From a checkpoint of a small sound classifier.
Model: 2.26M parameters, log mel input, depths [2, 3, 3].
Training: muon at rate 0.0018, 5700 steps, batches of 512, held-out accuracy 100%.
Rows from block 2, named by matrix and row number. Rows with one number belong to one neuron. Each number is 500 + 50 x the weight over its row's rms, rounded and kept within 0 to 999. All counts start at 0. Numbers have three digits each. After the name is the row's rms in percent of the matrix's.
# gate: MLP gate (model.blocks.2.mlp.gate.weight, 336x128), inputs 0-127
# fc1: MLP up (model.blocks.2.mlp.fc1.weight, 336x128), inputs 0-127
# fc2: MLP down (model.blocks.2.mlp.fc2.weight, 128x336, transposed), outputs 0-127
gate.101 090:478472521479398454575522583397494501444487503486492479468476516538512435519515427478481523520460510472563527519526600490384433462506539534534528469529496554476512490412519538458446476462592489494400481451560478536453578527494465385429447543518492464536514537498361413430498498475440538482577512564584488596481522484452518412441502451538467585415520480504465399521535409526485501595551
fc1.101 092:503511624479603521504567546459549439531452505444548416474549510517520435392666485576554569457479521465505594449579536542493499508496512495485547573446509536521488525510533510514446583445545534443505506527417462534464423514428460415527452528563481461503504523513439518525550495520493549543465507481427465569507458423532457508554403456519450559450522390551615451536491462565509528518556
fc2.101 088:407495505538532552488499592510503364364537583376487475499464459449441602469507519486554529498529468537506501561509480510465532574380535433496519460502558456443553567432422507538501553438484481446584445456498502579485528527576533541537487534514602478510517505489557470512489451557446469606472507483482426596495499461470452489463404430546537549435497405524511484570482523552470492468491
gate.102 087:421539528528589486400532481482513512463469546478455558543421503504413486555472527507481500553493491488497562440463510482444579532631477578510479530441543531526531485463476565463425472453505539550507544391514452534523502516640535522448477524501505488446502481390496492496452402503429494475502595504576517569536508374471529513488575497504543460401452459449532475459552514581566462626588
fc1.102 096:511482472502585420560524428503565463498486513526539526506483491425441434512569466465520521447512593456512505497488531522585555556451373531469514439505548480398513503542542470443492607530549526424462512505515384502538474451414628436548606628489504550534529497500498479466518445484486446498468571468462516435480508595511512473491524490510523562559474473443342432420443508470488490463481
fc2.102 093:430501510513597461437579541552507419500514524579512469483558442585513496479451494565575521435471405563505491471489531486496538554521598517573482507413474467506524484513535445458525435491531484472489510425409482639492353483401535535455444458526507528420532448441579525428571465578474562475455531520523519572497504484509474487563513471575560530556508484516451482509457523574475507348508
gate.103 109:506441586471456474539524466531588554500375388480454563452530475479645501487447500560500447622520538554436606494521537467500529507543492563459582484478501484529499491535577581430574507465473493469494453484501491534539563568416476543480431481541521465448558487504447579495516478534496506541547532540501506536572478506491465552450421509474471395432483551486498558486354444581536528450438
fc1.103 107:464522552431512478513430576564539522505452534507498495532602495446502501387520489487612553468495532562455494490486397470426422492425510416443526469520551552507496499429592491547469504473481479549533605484529476456441597530552525439487526468495526579489453450531471527588530511462570482435509493471422456595549523512503371574403417501537547534449464500456502486607532487471596495544440
fc2.103 107:522571466499490430442522521516407589511442400530591500494513337482557550433429426490482505534395621564558422497433520448563475519496554522548494510394553556527460517501535405499514557528502562538500502493530507548425555467518564489498481432490580455437487454574499426439417436449506451497496477403437489513500492498539472450541521485490548552586530469473510434523517511502424522483467
gate.104 079:483442472462529536461559439469406495511503492513409454540459413492475543501543442455438509648416521503483541540579497571497586504536462564471507495454450541489503539464479481476490591589475445508573432428487491531510521531572494522526550519474440509557478422390413429502448502505408497592502547646538369503459495516553458531460519498487491538485581492529526577493543509581515454557480
fc1.104 081:539544522490447493484459501484479468502502506493502447615569484497498546425493597536450488516393525516508476500394559558503449537456438538491500569347436449484521490478432463433351520435508443510512523542494513478538561552490566576519510495563378538509503535508502511499420552516495478607493505464538444498475591497395513492420506527480496434474500558613607456525442508537518571456538
fc2.104 072:553572530499465518508513506553509434487491535456578517476534554497504499498516499561548460561507478522557478509552422433616476415499514490415575494520524487499442466480504503517503505514485536512390464459475469493482439520533417484480531449638439535446512474460524500526562499486503536496538544460529563487499438560546479530539570356512483498500523418529579656549505501521370588502678
gate.105 096:578579517513488579496591523521500516533492481504416614494502413527439514512551498465487566507523534464570427507465477467517539501515468629540339488445500537545613535529491459522533455603556477524509482484407523532456538512519461377509532472550537460410496472532378496484464550489490604512560486481485604589588548560521486479514517496603488456512441507502491452439477532463487497507464
fc1.105 096:496420567493476502533536498483433474466499516501522574477523562545529436527466505375556464613547463557370479599553517523518546551517482492501515498494475462494482502471520508589529448514522593530493412462591507550571514543475464491393515503439558528528500381555557509434504488455473599543412440576490473578438635529488536467466486443525519470481527542512541593426437550462487528430484
fc2.105 090:483557473495536502487482527573528497526443573429503415517551419502529384605464571547424510553484498500683495440482561562492428489530500517435541523594455439469511457475501545528486508538545501518503576496587476388502452485521490474448492559540484467511586617539498467478485559507491598505524532480475520514563423377512538548524469498606494558457527573502541509507568466472501446453556
gate.106 111:557508489518474514488481449493532516418471482475469420475525539468497489527586579540457474474513562426502469540481507491441567482554552490490525547485552390490501468457499477578421472517510480602516513505471513505476494530528539477468382505486582521393483504484474446519551497523506501461543446476469510438554346548482416521633552560471405610477520464573525655466399505495526552545596
fc1.106 113:498559462447592415499440458564602485517380449411491587466557454491482534562449517678480412512489457425493546573551511429469551518521492483422550503395448509471465536500437484500585514478498468480512457547490474478460541522468567496505545457511371500487558503507537434492554573433425577535542555479515499463535539458523502517549476487498523478450477468499468523534601456490511569470599
fc2.106 109:495568455521495545506403480525522474491446501593522567511435530431541528520413452419369495534557503439496526545496378461445505495521528507469555502477466458539558466466502535416517426500499463399508507597489543474428614537400431537512422515480413505495488483518466404464457461466556549492394466501588522564493621499519414516511486506497534532502425514537463505433478550537570436548479
gate.107 098:519468477480495611643558518558493480552477551455558501510493536523519457387442523558496530477492584520494476485514465540545504530477586506474483478498589514518565482553406475486542478461505531515532594535491522514568450486554548579511491497452375538552509514455511542420519598455468529505509495506369475556518495492503508523499452553480463459512408446539477536600378502438613603500609
fc1.107 098:562460514580501503445548462530402525533407468581507552486490521493462485570466512452477520436531474499552473551570491499552483519508400470462505569462562450480578560518584501529463523424463395511457489467487489522508403528572567445502509526531492462518588489495472374521560508526532496527428499486492558446492473509497469388545339564516441479623543503449481465559405512573443507552423
fc2.107 106:483506509476479474498443560563516504467476550537455461566517546467468458486581536485623399509483579489471488555502488467434458467437598500480448494477416439495524467559569509487523429488456401586523454505520519566522527526507533528363455464528483471438369468491495506557537450511482553528568470446526468508566608503509405620479561453531416501647476494466530512402503548496476502462493
gate.108 078:497491482519533556438466535559464583506514517568439561443514481513609488388531518510468615636522563499425592428493508493504503498441547568548498343509527569396536556463487444501532556439531425471501463502511499412531503485456412559496514498463514511531598520559487496448474457472505439511530489436563466527583560497479571469493503492501630457501507447400488524515548527549484510559528
fc1.108 071:587522534412517509516503572502541518546552542576496564442479450469549513417605498509399494504545576540516478483428582507503521467442498632419495492515456570491547512466499472468516440390446422460572489500484515513528493582438492592421397536473504457547505434579535463458476487455444481431501511459511460461510483520478511432486609530490459381632471562478499529510582476540496484455487
fc2.108 065:476451509502568430413488518506495471558505463446524514521529503565406456372525546531491385444605554536561440499422461480474457533477436425484510571467553459522440591484546446355495565480508607560507508479552455493474494543552498492470500488479463485490514508471574451555499479529446421516465496501524437542584639509447457568479501530607530514506439538553510504411503467538408551517515
gate.109 090:544462502552460448558555487490514509484456478518491497478435448451557523446539516599464540456473500505537477523495474429480423606469482564545463508481486545485413496478526450597440462402468536551490549521473477549450502484589412584573479415416502421448500382567520426545562459450503547413627535514443486532550628488467461521535537525476505432555577541442479408481493464463437493482480
fc1.109 088:556402464492464540472525544491453438472543516484517554551444433501491552645497485528434451404510573531449494555458553522545462548515429473472540623508423484497516533569486540634529467430439603575503496584500369430571440543490536513539501575544479498483452504556518458486439483476477447476476585541527441593464506524523448518472533457458513502511581543432435460540519474499506436521556
fc2.109 079:605504490595505478507504455473549467455541552598526464500556479500512380534484485474476509474564467567567522485545572547641558558515505460633526560563568552571437486481472491437565478438420497500471387463474428449521514543479568496424489468503505501527545527489569512533502495551563531500576510571536500560494477465520486535378519390594439452487444511549526604505495534554501508488504
gate.110 104:456517546464543483500503594462462534508437481551519526412582458490480560451477441487616543552481495458572552514459460534490365432462455507534515497492502530623472516514571430469487415373394537523476504558509488478545450449463528443384524518453489506608534507512558556596466403543562496530520431569521563534486534535499505494473616553558494486487484473535548569584484469475522480456499
fc1.110 111:445453474512513616412474510504490458454486479304422508432501503560482498435493531500514516527562463457431520455470510539496525550536499485480532486460488521596508489562501404437507552579537455527495505438559612499551509562517441575551511481450512508468505508418575595433563481501512655516437501577510484507401530466543518535520508484549423483574527434519566450483463427529442461486516
fc2.110 110:521501460506564501475545461453527490405464507531533541502440556472416493481458467546485430541452424528530458621483458505463497461520538529543426487492579471541553521544466483531482548504473609545524459448502403563582492514613504497516499482571523520531527539507456572550410370496480529452441545448484451527365450411476528504498449513472442379612508456432556515555395488492472561511496
gate.111 098:536573458469481510500488495406549544536516517497484484508608576427541505553487567469559456550522488479448450523499476397492389627466492523499550426455495487483563526510400430581474427485459519486546500547517482472508497589475564539592530560484473478430502444387631484522494477622594516523488405452565424501549488528543577486501527541491513471509460476624533476458492502492465485449515
fc1.111 108:539494622512432506549578422450576508503468505501502558551546493488509471455571412390472455497494518474526581559467528522470507479536518508495478471504524523493511537516483476506437438543522583475507484583446509590428423535500454589495541423528417578505498439486507491479487505409594460411473540520501463544547402533498496379502514365415544414498555420487463500528470541478516379566503
fc2.111 099:439451516371478526380511468499531501490494441497577498491550532444535530489469517530564483484467526520550453502560360485496438521511553503535509520614512530455444608488508440548484517441576439486450492514465572592532506455488527391440474492515610471495600639526546523458508436509592510534600510555592407420475484403502515516521491493517485489458537554529504500475497504434561524497491
gate.112 101:513526500469573435517521488540610555570421494527547418456561503500618466457454440430483454536496542490417497471584498512452566486492479453480503547515530442478431524581498534530445444488472496487470543493598565478544525526448426445504478451456452505520479431502458470548550566542492426534500497603498527396525427511617491527463551519540471523453638525537457470632404511470549420493476
fc1.112 092:450419381430633552472448474498498488565459477436532536531509520551546455482417515454407499444526363594571475523551605492483521441541494557508494603499560468539499422495516555484473483537483503466528435488553489495515504516480491506548528524522604543431483493537545512581474562497462463485464491581466532488474625424535464461401507490510456480602504517501539536435498438409488595488489
fc2.112 100:480563484458471419454526462426421521491533521413465575529482481500489431473462521462455490461668586515489493459504448460503475497466514457471476452544496443456428497505427516541449392514503453490423516565480497464496428436492541482467501551533556521500504456358516480504500521480514474508468570472510645507479545488528488464534590444509507614569574603516551506465502542445455470628602
gate.113 100:463491411567485460460512430503501522480490513532595472423507483429569502458640476519549488428447488432508391455445507610412439572472510523528568508548548496480560489587593506480396516451492484514413555598564496510511515554509595466430398540564458425480513549537516478538480508481404545502492490479472475537470516570540488468573520555421458536564526517493534403523464472502500434453508
fc1.113 091:610499513419532471504456462500459524499477476425486577445500602552500589486519458507404475500464506481505490455517373523521479464514487535473471481497457461466543485506561460578532488485524493454479464594531451462497490512520531492528552552504417348563501491557512522501422550490493564489424513487502550482590575476428595577590443482502532514516458460543498492563502343575426530563378
fc2.113 096:601556512514499531443498594506624448517601536537492488532543510510385562498498507518411526508494510486548571645462559527577531482496528401359520549485500501477494512432493529464512521484469403527471494477547496511411513546395492517549451494470507470487498391519481574511494433469478562450476537579408590490577504507547520557498488506575510491509425549456490488547494559442602490538467
gate.114 100:525490426468599482501503518467483546515380550551521486517507517464438455394530524573476566438424531524506548496523456522511565507406464516532567413489457504547565584566545608561483477425482582464492505480529524450532507577480446521407494459479560431491495556434476492467408483567518402581517500587510464530495516420514526470503533458477534498504522524446572413411396420549421456538529
fc1.114 110:497516550535420561665474546473452479377557513502572360470500442559581446491502559515535501492486512521450476506526503520530463470478435504353412437560435543500392497416449488497491498480525561563494495570499427525499650543491533584490568417420467519476379449522527514491532503464500543465505527508519520490404503513490525490471491447523487548505542478495492500533476469419516545501518
fc2.114 100:459512504487439667405544556438536530489447394470499481494507408459605473497499512515537508577583381544494492421459609500517548463507452494553561428529472518580565409459518433500488420482535459459559530444586490496491527536468411474509534497503523490479512505472473466507452519433542513501457439537484504392436570477568529482558542461425505500606535450563488500520565567485459550522531
gate.115 092:504445528600501493498436411528523413365528448464523485478419409612511514463550466465517461518626451521546450470480469508452598522482493566453395508474556553501530500493431536478435527463482557537510502422524511503467455535528521515497523550614515493474467452451500487613472495438405458527550493534546511534482508596480596532569465473509466520443485497528392517386572464448454495489550
fc1.115 095:522419486481470457516541495448472430578541642591476420462471515471444492436429438416450487541466474551513506569495479438462495463491543501493477546571472493553534435463561485414465505535565499503608477423562412648458499404437575520456498423451497498516472559456546526497554554512529571443520506488436598511486496508398513566492530502518417542591570492474476513524433505483518481548473
fc2.115 098:469500499451521562384588449495529506451479422501527465480502409484539521457562507475375405515496422486451496556543495476444528588510523557488438367508479505498493525515415496563462508582526495452500465524450527521522504493502522385494478509481531499611465526459565487481469473518581492418474435600393589575514476502549590500497591546485482576506490457471391404528484439502453486544504
gate.116 110:440505560485575502493432470539543595428505413542466507523497373516494532521500619442462425511492432484424440599579543513601569565493457582527421487472611479496466513472513505518508496511492599454604512493500528455505479520430514487421497508512390479557505458538462446553458509482536491467506618501476511510567521482473479450520395471520494437466476544486506558520358514496541582497502
fc1.116 108:517442494499492499470576501526586552626469587482498494504480589533489484475501554542455581460454530441536433528483434520408486441459530489474428489481555546447489562467501459539467500497492564429402428493449475536492460501437525605575497624447594495501493475521524531504511497468531481503548439559550556379495399460503603615502506505489567537525575511498490476447644549528523526453513
fc2.116 103:514528468520608468556508478551479513506484475479463459511501520473405501452541472414481672517496391493539589448551499513443514546510417433510522453544520494544590520519581575491553512492501342552405551483526511530536563482446483407515464513595495517463459539407512450484458467499479366503553498487454463459572508508513495478557528461515515552498517434435482581584472440452504454534553
gate.117 099:481459595490508497507396477515414582510512539526500473546433498447462486554532489385578501589469556498473498487489531512467590500536454477538590499571501390484488502441487477505443529500465466498476538512510504459518513571529520479490419440486487560644518399458502517485558517546473558556488589446533353452530371383469467485548543467483547531530566557502531400589476500474511464490474
fc1.117 100:450439535524539520600433430502620507511471463491527460550564406580486509487516557538530517439558334493581522533494485512534449402493508434494388427501507495638489532495442417522389542552434528501491457453492497524501486544483500477519569452527501507521497565421470478570522496490585525487459447462489494507489455515429436502509457499495471546542461597611475546454539508485572407494535
fc2.117 093:508465483597448506532496507445469512541517601513491590393384505519517478569526402591473493450492542459590398446547545530526464527532529513473424503529520465479435405525497551663525566571568498484459516485494487537536569493504454519507460507509494460514463494470557446515474610463530429476450575354497513400500510509472508558540541520513540523533532489546406539457462434501496565439486
gate.118 090:438522505537532565459510502499456490481516521521504531594502476435441506568517478582489533586507462387449577520524521447569540571485487475460515510532541439491563443458521529487519548436500520501533436420568655508490571465472529464520473440536481499557484603554392546494414499504576493524575487506337481480484498485495495573501513461564408562477524490413414557482455494552604514536433
fc1.118 092:487449492441553617565480493482552515587490397583553471458365493436454401504496447496501483421495514662468492408451459537554497457419446421489534488416593434519459460470432478496532478534507455509498493549520488471551488502544443521443408539481508446511465497533444409490520514480538508536417596554482457592488486456510520515428490536539629499500477512512517531491559523497511437476552
fc2.118 097:590531576605483421569521535441504499604529477584472480516482473516524497450462440482487474557416464551529470456456503469393507554539499535541535495525489538460477499457510549511490454496416523422558547530527523494403461479566523454488499544453437517523472510510404579443466533500531442534419549567534490459462595425403568447544369462477581531511407540405452557495448559416529506499470
gate.119 099:531494496550467590552534542495467468592509492534480483513478451509378500438420531461483587573476511485546571522460513483440544505546491495456565486521429460562465541486566407407471554515574450562497563616517514650526533494508499458574427546515423472563526452534486425456440594546512435489503619474539495459490458551508497456472475515525444568525533379467469493496547592476434515482476
fc1.119 106:535428537522504490473490507532456497454554458473479510494519553399446631504566493447454504487397517457506507476517523415506490450500581463505468598438603438539499485456602476492491536492534471492518572651502481515405478453617389455521492481543524516471507514478499472531413460529514477565470520567406512548613506414574553459488534552480589501464533498469464531570556581500566521545527
fc2.119 101:436435539533553505479506438428467458391504500469495575490412515457477504432523413459532407499509444591471397522463537445470540538528543512517452554500559383408468526574465476491617510471477462392473534470577480591594458483461520457563519433475575461477497447510519458501435477533501567455508480619426545600567478516503493578469481532415517494567472512447462470476447501506480503484543
gate.120 102:511481491489464541493494531466630442454462504466600504470461523535521467519558461479518514503437467549384432647434406534574479448423516448525382503544608451568527555418500518513512469603448457538469474490484545546633499507547498527588430488450410507495508465532556504489442599564547524588479547380507533505447474497471506525502465464554531504452541522474516478505534498446470507511511
fc1.120 105:531538460492449489456518532536533539486540502532532493418419519615516521511535598422558378559471421498498546449643502468525573559471402537503447518515489518488559428553537390489511450481554488460483482533478506549388456558507555406454489522475503454593542415536482561499522501510520559467516494566526541592459515535485492464571500394457372499498509481529508473514504433506474489412426
fc2.120 100:442554568522449539398431526514497502574494554453479588439465459554506433448492474613421549502416504382437502449507544445496562484490489454604501526472470575462631540536528445507442528513443500527528431462512445525484561488461533436520470500479522496481508463360484492618538472468455473477504481475502479438540561484575431500515476530507476583447481644503498493566469543519513591473456
gate.121 101:475499557539491511517432510560504482455555538472514498588480564381501553487432567490492497496500479589543502568536567501501438421511544506486502454519575562585510505549383552537428488483500464491494459472499468510504436437431481471518578449497557439412480484498493532488530488521451545391436652467459530626523511580414529478463479432553422564498500511593557357514450477481509520499526
fc1.121 103:532489492526488498449496474538472508482501496556442491389537445589408517508499504568441484578439488559406510468634584496398591518471430428454443479502544553426673551542532554505476550500507518482409504521578619465475521533550576572505498589528550467471512506474433432477459501563480484548437514561459509489487587494490502482531536565459521490442514472458507466440545483521481415500527
fc2.121 103:474551562397489437526532511488513506577548470433417515507463552509449410505523560494514449496441595440531511413442480464463499488449538584492488491481613534495451503556496577548546562507506518604492463569575608442522476522496390490374457501475553493495464560428488485493494462532554500567545448418524582501424580475502508462556555535534514527500560536415489453584504389466521517553458
gate.122 102:496532445543439514454481529501454497478472564498461555528482505479407448536490494532501415422518421440463531465606476466471514402542516538504481507526595512564584488388535495560526423553587369549443473445398420474508507491534540542530415497477463420532508436520507446504466484505499448605417500469544527544554526497535502586489471480486462475585486539458567479489539553365540439508588
fc1.122 103:503450511501448506469533527521519487460527489456496535473464522477546552525491522490438496517498471564548441501527531538424409452484520581631452466516491542498542492501465571506465599548488379568575453456515567545506451559604458485467574561523462376432533525572497554493509469420473575423457450515483482472560506523470570387533458626404495573592425480508485489488465466488441551496409
fc2.122 108:500479545507481510563464449600443514528502476467406381470509501556526498542506481605460520545408636509505508499522486570577473525550545555490518523459499452555454499537498322371516530483548486576453413481491506421440445485485446546438540367537472483491554522495447570530509418454481449533511487466467515475541515574523459409519499508504454480472507408527542486492420480556513492429522
gate.123 106:516479522485487414551593536484533484490548516528580524503425466490480540452622459570568499548571524462501496495488563505519448547519497425445495499524566529486417448449551481553379498469451523473486516502556485500458477432500583544444546530498437326521583451490552394463406558516518521450471528549561413369588615467477488538470444519525536508467547478520437504532481500531475552481491
fc1.123 106:492519485538489474528569425446524478474523459400507483513344466543500442484500497504474442499503470426506473429496463505489503552557491544417524537402507465392425438527494505491460432397495550524520478537590495576506644501540574551376448546543599554570550467559558446505390528531448533561481421491530527529548555562515520528544470555468555506505577461508509529502499500509437581504520
fc2.123 111:490507544592434583423497515483504376460617499518537448468447481564500501482449494582505489432486481464510498572543576497515469552521523450438573505529497459506522544531491514572481411490484513516431466451509482522484605520518496461490529549444467512545563489381496549509489421510504515513506505500585652498492414406503433410505451468511378496502552500383530621515488505529469505423435
gate.124 106:517513478473534581475523581494539518470465556518518540524442570538496490529504492524559479565446455470471476495483504601544627584578546575510546464505429475452513523535515531553612520496546523478451503505609495541439489633478426451428519520492605498518505482462538521412500441312591507513497486445538476515488461489482511506529569434544510401524377520584522549483451498483503503448502
fc1.124 103:548492492548569554522474424638423533490490557523379513546502427484474497495503500436463564440536586500536580528472497487475531575530557463455437562508565433487392518558436525527486546491581477543533486452475504498528494443447486529560401447571462539408532474570544487574495549527533667480548566443505469480516432531560442463526527539553488547553523385457442507505514517500449518455488
fc2.124 107:537467579532558543571492509497483545555546480506486510522570363484546476512441474491598493486452547418539490442455458538522541504505489489486474499468508557604449512466471524467408489509479476499502509562422499542502527524389363527523506499498489446580512584456470532488406491400420541512590456566485598610437528516500527518524527454484587529495622539522558507591516545575542425497551
gate.125 098:496453527502473589443567395463450575511555515533452599527527376491495511426476548389414554540509369524495568633519559516500503557474485496581487485488519546497431502508499553603478523459460448498431513478455462479521570505482497486550541540541414495494503516545420404528541492430477510514544449440503470548426502540612413524539545499535535492545416499535547466528441506509556553529434
fc1.125 103:439465426583532507568583495494409536596490534427606466559401481471509529488472525548558533504523454533535480511456568483425554529460465596575516527539515477591448561611500530478520501539512506458404492361544534448542580427486506621438498486518526438351494533433564457468470478510460514538511526575525460442483498537508467493502564483533484460494458505452518457491423535500570495479543
fc2.125 093:547496498436462459394479440483508422574503598451429564442399528526492501606479534526530532592431500502514529509556511516500505567514446572480419444507413607520450519480500534485509497517426565559480424461420518514569536404535540518472524510535499482496531467406483516522462504495550451528515500440656501575511457452478458494569547553560505497526458467367601513492459493488438484544567
gate.126 098:488484534519452535573481430519429509413401519470550482467560414446524438375518501518533620489487495488522518486509508567382492490461511499476501558494547484491592429540545425497429476469642556444517487524534471450516556512389550505471525534437522559426534512432497524517483512520464470484444474502620504548544484529454449497496502467393508479378549524510514445518501377584547508474439
fc1.126 101:547490473507571500436487563499513460463561580533486500463474492372520468442576501419532469614517435445501555455492444502535466457507457458576540437508532495467365495542532525517614449483449593509493534503463546344383533435549519608518499499531509473566458508556541556489522518500544469570544455537557458512490397523477476508595504421489461506493500431475546439525566477539471495551553
fc2.126 097:522481518577554471591471510507486481508478512529450574609472449482501575508502543489593507484413495478427495494585455507518534489485596482537579454523461510537511416591478516556550529460479584488510565504494580577466502541533575572481639509487436495590503448500509442535509569379543496450467563526467472605613516430470533488427580501493585441431509447546459465513483535555530548525470
gate.127 092:507480542464598534471510539488471505430574374518484498441512438473465469587520498466638486476450505547467511478447525493504433425510454484523497495490531441484552551462517494471563508416497500481498456473418502535445556584500466472521419551504616532493498437541613550543571548430390470503605524471557547437548467468589548417469532557384547427485494511498565471518582465542531454522458
fc1.127 099:443455404422480467506620462478556438472493615527525519487474575500526519555503493493420503560545460513471501558571383514521427489550548460495457575454523514465519492519597472551575448467492486412447505482489449457530547490458499535454647534464510489524621498515508494522466524500603512372470512514380506519515568513499466490615502480504444496589586511482471480484554508476516580469442
fc2.127 095:435456497606484441493526534536455541493607522517567499517467557496557494590463533589503416468468436430490458467559485495606520624549459387499507432536503465464540446491576495469563411555459486405576484558537484454482453475556477480531526535499507544483486477476496661506570534459523456434532455470556493515520540584601509504454591504528463469493570502426524469557474453533527579511500
gate.128 096:467542503505469486580520412547545506514480485487542491431544549445468497481495458549593575505446540477461551491483509549514539576349523545571439464488466432490507465417531618520500404558483536563602453352474506486475511445503453446411513529481572502515529512550463437548467483538429474538510502481521462402480431481476515522544423494485538528419655482609528493498549498549509463494494
fc1.128 098:520555563516499462476448596508458502455517425451515518504543570499456445486552474499484534510383464584590500492502570485430389488508522508533445595513477450473598476532496495464513534484529499459349549485525683545456444442544588533530505593490493534515480483535424534497466501466493487520525495532445444407447484542522453486529455415632430451556525540460503455537461558486505476533541
fc2.128 094:475523505560562561546493459456458458514543447504589459540522507463529495530418455466613416381515480548514580508409389542429459475452573468538439464460441505486492493516501447531470544521526488508445573556541440549534467491499463406468595490559429489484562504521575527500529601543400549513480538349500461466490467513541503500517564557595481472520546445497446497535559537521579593465526
gate.129 114:517491507528467491553579447578444484561544481527467512554547433481506431484459516490519502337380541433473542548436504533511488468541524565523464416474498447520487542544379496557571528487533457442395558496602470561429498481393496550473403426542531534467420438555400481454514530496555449501402573469551494529496517423504520501485471463620515528462448523486497498495449472449462460497492
fc1.129 106:465532507494501605444529465468401471392455475469413519438488518583513523505479513508562525487477596532569512511510369475501579432506496458475502583583444445488493452605578392462555497505494489477528472487421539531562473567530578489468484593528499459452543484497519526657478463434419530444526502445480472549416500508548500428545492543399518382510491523503425494501503506476502449490505
fc2.129 108:487467489503423502593521529564600500574506562582521412513495512468572510508554482410465434536518555533486462572438461591595401449525494444510524503350520518593420607482497556526543495498489427560510482489473548466509541458519440544483461500481543538419522505501527470524476505528523508519479457551423602497413455514485494491475543428582428565521451482476346546518472470481478483484567
gate.130 095:530551566516443499513497467493439559421433457459476583487571514504482404483487601497473488498487520499512660495530515468541597469576535629497488404484430504490467505643539552447514544446448529490547444467428530506431506554466517469456545448465453480501472463448476623570466534487459507487607451459472544465515488522448453467548470505600507589532505539472521449542511433430531543484568
fc1.130 099:498442472528466469485483472574598461561499502439521532586487548541502482449549359511572447513441571494542510551553493497504538548535498479536585627513499394638523580459496494473510518459602488509427510497494493485620487457545522427471427540400548492469503456483431453554551500583463490456452506446494531497494582453471467395505503504478564563519476558525461450451495474516431582566468
fc2.130 097:512493478533601489555534594445446456537515558480409495436492522372523470465584406566469498540516431485461490473456581556556456500519516570493497510571434358507489485507566554456483539511551447567502466495497445494530599462506474495480571452443556539481423497508501502562461454567463534528443460430428539502486501488386545379506542553498354518453483454467548526515433450528536517505524
gate.131 104:431440539541503474498510491523541412536525513526508504534468483488540509487563536494510410493505574530511549438365498525463518406509465580492517485561522527577467529537501567485490462565542480534478452618467502550585482458539449498383441449511458500618473501465525477507495489468572565432502504422495494533521474456491506349493607443556434461508505523415516588669568537481470471537508
fc1.131 104:423393454567545519527514482593500557408565485436475525524574491504571533497495500426459467539523493447496511411473469431480494499488468523506510377509500517451474418600518368511604544582473487413466459534516522447451489560524467574412536525505497537514550570536509445549484500521512545552496420462495436497518445564446520478563515601441554503580521483500557592354502524526502539515478
fc2.131 109:621541561513495487457519444541565502567525515464545560497480551524424567656564497477457470511575606562523559515459396494476535509545560550530502539492510462513472589486511480535476539570475571624497503495459504503427495508522559487415557578520599446543573456509565434558530452493543444508449574445536469466561487526556530486510597533463491501538489630532463469589519504475533479537525
gate.132 092:641490488508509506492516485501473411487444521507506499404438448545477467361498539409544547551471501491574480424424442509517525554483485502473510494515395490483470520571505461447457484405475423551495600515419497402493546557460495440510535579488589515443511549560483519584440516446482489530399512491459550478549477553532492506499417574580440393527431538558537537546487504458435480578520
fc1.132 094:512509507546495570640521513493504483454464522466460449455489469508413443477551502456453397605479467439603433517591463496464505513467511541519510429581433502562429465560501469427457465616451507508496507502532465524401545485547490495485528441490613467477508489544428466551440434419405436537560470503542435509498424530522509466519483584538493470547473522559530496595430449448372481492517
fc2.132 098:583494645400539513386482467450387521502570466582575522592496518563470553536472486441528497492537397546514517584496485567423501463483425510450485446508472521466527501523428470515550464405456463607490491476458577517478519469469511548468603571460540475524535438385524558538481471479519549508552523492489476531465478463586598558483524484476475500499559497473441431471448605485539489544526
gate.133 092:489516556551551491465491500536417553477526429463506590516494478564545440590484506518479623498584547529516484504538499533598480486559442497497519520560474534489469497403578505469456493594460445466556481576505483487469566559408439481360461486475410576535499481500517475513518512474498473485487608546504513449516384545582545531528491391460499616376501534507479578554473522510434566514497
fc1.133 084:597504467336520470495458500581445501485541504488439508443537448451357610493520510503596509494459445470466580486568496517445428468382477442498528485486577445413518521481516442482484607531491461553516549533573607517417528519521525478622457530498500526488464554454496448561499555511451424490517554513560446480521475514509527523516457542573479493469503431458546493449512545566496571495416
fc2.133 084:482499472415459485609499551412410381534489550465515469493472460490492490447439518536491468456486514487400487526496474527519442456500492571554543577532554359440495503436498464452452483459492496453455501515449544564526580595415497501563477506422486497503504456547592479494460478507546567479484487476507511516567451469542446464438553594391485548462642471553390425492532529488504441486414
gate.134 110:482545588493494391519450506489377410527399542504595526488505489412421425493521482531558522468450539422494497626534537509490448429493556537552487494497531464580547494625526555486473504417497508468444533523444455507437490488523572438537476489494576510549500468502503541559532497453442488446578526457474479478488454540488402473423546567485602528399392520502541430465521447528576525498505
fc1.134 106:460440483523552537516365501463537584492556485523508572485537402483465490492531485460569540535417598482509525519490498443505598545467490479469521507527532488523570503500411465434460501512673457497468566493461505434537544517476461447462480481705453474517512449445479514502562582502570431516527506464553622541510445462454504435498468530565466474453581524483472455426499501541549503548498
fc2.134 104:549502510579495547525564501444498495533529497478496581409384483485454439448512502528452499539552585521559532522545491474442476514480534539516517477548487621523562512575489395498564441485498514438456468538500524621503484457483515439521455521529461513515418547501547509502464479499476581560375453526503532526455445446521558550527350448592450483559595486448500544513395446584475490386525
gate.135 118:505576526490544453511570531517453473474454519525571468489537623469472495426531449507560559529512499468569418581545472476521461460478524533476544398539534435390536524508541523560475444477487524530587431428513563561447410562568515390480608580478565447492532493507483493585481430451499501517628515487439523454429362506500427509528533546522481522532502508514575482440558555501444523465539
fc1.135 100:503535555536495533544509563450528544424547575430402464466554495415485424474577548474603463534531479479475529415471521541471521416605606480469512456542521475453459553500577514447556527515521509454515427527517502499508460559495540566437541512528558497536385505447542432530584428533490550563495611508514424559493494495478444474521434397623526579465427451483419546461504519503511548477468
fc2.135 113:499636534535483569476506509492508490511496500438477505471546509484524453369513456477572406527500394432515545521586533404547533545508506598431549526594539491516492553450479517518392438514514521510512423419508479482571424509562393541522410541516489456519430507482489442525466518458503462422556482560506547474518553473429576546450488510454436533463476414544517493521518455548466658484534